config.toml
encoder_shared_expert = false
fusion_encoder_bias = "none"
optimizer = "adamw"
epochs = 26.1
weight_decay = 0.2
Rows from block 3 of the fusion encoder of a small model that answers yes/no questions on an image's attributes, named by matrix and row number. Rows with one number within an expert belong to one neuron, the router's apart. Each number is 500 + 50 x the weight over its row's rms, rounded and kept within 0 to 999. All counts start at 0. Numbers have three digits each.
Before each expert's rows are labels from the 100 texts, of 14848, where the router gives the expert most weight on average: "tokens" is the input token at the peak. Only what is clearly more common there than usual is listed. The data: patchworks of several textures.
# router: slot weights (fusion_encoder.blocks.3.mlp.router.weight, 32x256), inputs 128-255
# up: expert up (fusion_encoder.blocks.3.mlp.up, 32x64x256), inputs 128-255
# down: expert down (fusion_encoder.blocks.3.mlp.down, 32x256x64, transposed), outputs 128-255

# expert 23
tokens: "spiral"
router.23:484495453484440466508500519431511445515461422568505471533403582455467524531475439473463592511548457577558584538446591437429484555599410490463513567549487435509529505471554550574501495549431424466549434462520586523487440550559517427466581450479482470550561535541497459533445501503507538495579428438538453571437440498536476544532486542455558468532494462462542458491468567518429554591469
up.0:478478459498422462525441535435475426532485432590477492541479560602489523485442460464476545507555457536568502546458570474468570596621421450445559603558524436549584507452582482568445514543486396505557443469501492532472481516556541485455532459509456455591601519510486421539415455494555545472548482434526434571422468487441496494527497542440499475578488454484557484505473543517482588523513
down.0:440500420595610510544394510548582496545434488443453537446585555576465483502552462503550555557392502490520549536618478482505470420570510489558579576573511526491450461516432506581513500465492516502607499508579593523529462544412543546504561500502514426529475521477478477563520462508614549439605492480493467476456497519510526531405503476551516423531536517496470611575471495469454507491413
up.1:491503437496449536509431506444465445538438400564470485519391557571490539500449459495451603521544466518597513557433518431449505558608383480438548586551559450563559476451557472599505527540459447488528417505516496522507494545594477436451543477475471498534523556556507450517374486499519572494518458420531431541425474523475488527515538561455549478525470458474583493485471557512438586544456
down.1:542501410578570530548420493541499508579422529480467524524578555534440521527513490478525469561497509463505555545506488504494477496576470470520573515556561510467434435530466502530499523509503508505546463489586490554557443617410470579524575521506473429495483562463562485534516472553552577502522445536516430541433460550457544521420549535616531490510519432506470562463482494406502547503417

# expert 15
tokens: "spiral"
router.15:485486520564518522531512445448540448519527506536458521488541555600548439445569432434538498489438582518478539463425597552431454518583538474478571445414471525462504477509514550457446483443489567546564533550507448566482448489487557513497449409397453439605593446432635378513570555596548494412496531563545534437425472528415489387469474464515438428506548461508457521472499555509573607583482
up.0:514541497508503457507538572493556451490452546538471478464500547574503482634513469454541438489458544562433510437465580519452428429488540500415527440419440537430475467554457555421504501493520548481562488565508448508489497431445548566524459477452406542570497499431534465474473600509502590453517592510528535432458533551511465423507474499477387457509544478501468499463485559522506544491541
down.0:460484515486521481456483521589590536554479456479501517549581540566532562421501585544492470628512453441526400516545481446606542435432491593480499504476557517550492520560496461516620513469507408546508459502558448441478544541441460463508508551550547520459451497534388544457423486413427519523448460514404542504502511553405516528567573572495556559565543530534562499550500473536465481458525
up.1:437433652562576494505483489486433484486546413467395555493458525566482578571501510425467484398451429468489426511419464514470540514518499509403446491487581511530554496460601435472437539465533474531448490462391501421454574473554437499471507520554536573525427446490585528410524500477419496521606529514505546476432488432446472502517594516434473487488435590463542411594548476513430500493531
down.1:501454558454403468536457561553470478498568438599504457594485578464577442424431442481484599458448433541630582549453512443498466485454516497467475476443481505525503567494512484505432439521457423531507501458528470511446487505558539477436482486496484421505513419483519479442515483452511521579417557496488520537556475545535485554516418529461458479512563505545542517503567582583585550526502

# expert 26
tokens: "spiral"
router.26:526477527500504482513539483560512525447462526491576499421395468494478485565397572534447440492562533487535546567554544534499547593403484485614446515514396523570538516409483553453550455567433512406400487465553540540465488515510464572482463556544436504505429472466464569457504518437477579458476548490532519540604508460604423528523435419487525505586488485548467469412495540526532470500563
up.0:569550472515511528470456468450476515531503556452577581496483556477439583466468511458430538464442441476528488565488506454505494489555481453511448592612602526402477560476487520619465503406506446560430522573477532473523487500527442490547489570484547539450435532552558526508478404513484497566483530571538421519503466421490529582474587549510497531543525515434540486588534403462485476502484
down.0:533568550481495517452410530550524444443510503554497534544458494564469447534425493440488569466519417558541517532485460500470446408479567515569396448462503542499446570518490486472471501517461482494449535532503363508450466460543510486408433581474478513534468510495500477499555492449581510591477551431546537520537553363473529551535508490513530486536530484538529509514510516571580571530513
up.1:548510497534517542465429472501449509533435558413572558447501542458514522488483510528473560467405481488553520567521534472554476489555491452529467585631531516444469564466463548589480476444515444533459599575484562520471470524526419524533519576458547467544481466497492477561462411513544444541469501589470423509528430450485558581440542501537574529493577588472528520518535410475501466518464
down.1:547492491434457540446486594517506523478588465506552543569393492409484470413471470521399589472497444578528490548489479527388542518454473455550467512528470565438529560474569582505543468545448516500496589481483424450450558435538512528404427547453530506491469558534531508388552500529469456578460520459541504547486442419585440590564503467511510570553483504589587422499476547530487428528518

# expert 31
tokens: "crosshatched"; "zigzag"
router.31:491436496541571482385424520574349523517508453407444492462530532566611480432546501474567504522481522487484478494509520496594540463461457496499505540492569499535495624460566415536511453500520480599439508494464529458493451493575451485496500489541546475457491429428559470414437528560468477542489489568488475557526461460466460493512562475462501534470500648484573494548608480488530449483439
up.5:525382528536437529578455433453546569523506463528504576528499452489453527586479558579493499484479533425473437574489528545465454498515557502569443486543505497513541487548589491509482542488519415452518512551553514459471582478505457532572467484444564509486467617450497472531523549500450389556560572412455540503417553443455480556547638612479583441557518472462438434579475484539447532491570
down.5:560527500471526463608471541607445424456542484523511438490487544494535493490587481590545516487467555493540469375458501504450484532493501513367536553494518486582575488533511432575547562567482490537531566537427554462451522488447483472469577509466490441561496432492494588381569480454493616492512486563425447478489466544520478499557532455498536557413477604465584502541572445590504424475613
up.6:560478530567436466613483454458536605534429461538492604434461507539494540566416509578498445494562507433420445544452540563443482540536549417567495445545478515536546543528567519451379544484534446491516532519550556471432525453516444511531454547421550536510522536514506407460481445497459426509575575458442574451375576415416530519457587540488578481538510518484503485558533515593395503449556
down.6:585536418568481507489455534471472477546546526497461520499577530496478517410441493549583602466419373505477430495479451453539558521596509494463492517520453578487501504440498434513468588382532504436583495606406406401470500444525456504468540519517579483527524482614476545474475454504470628535435478527381498535600424584565559488494556436453510463423452575543497546639564507582443559433585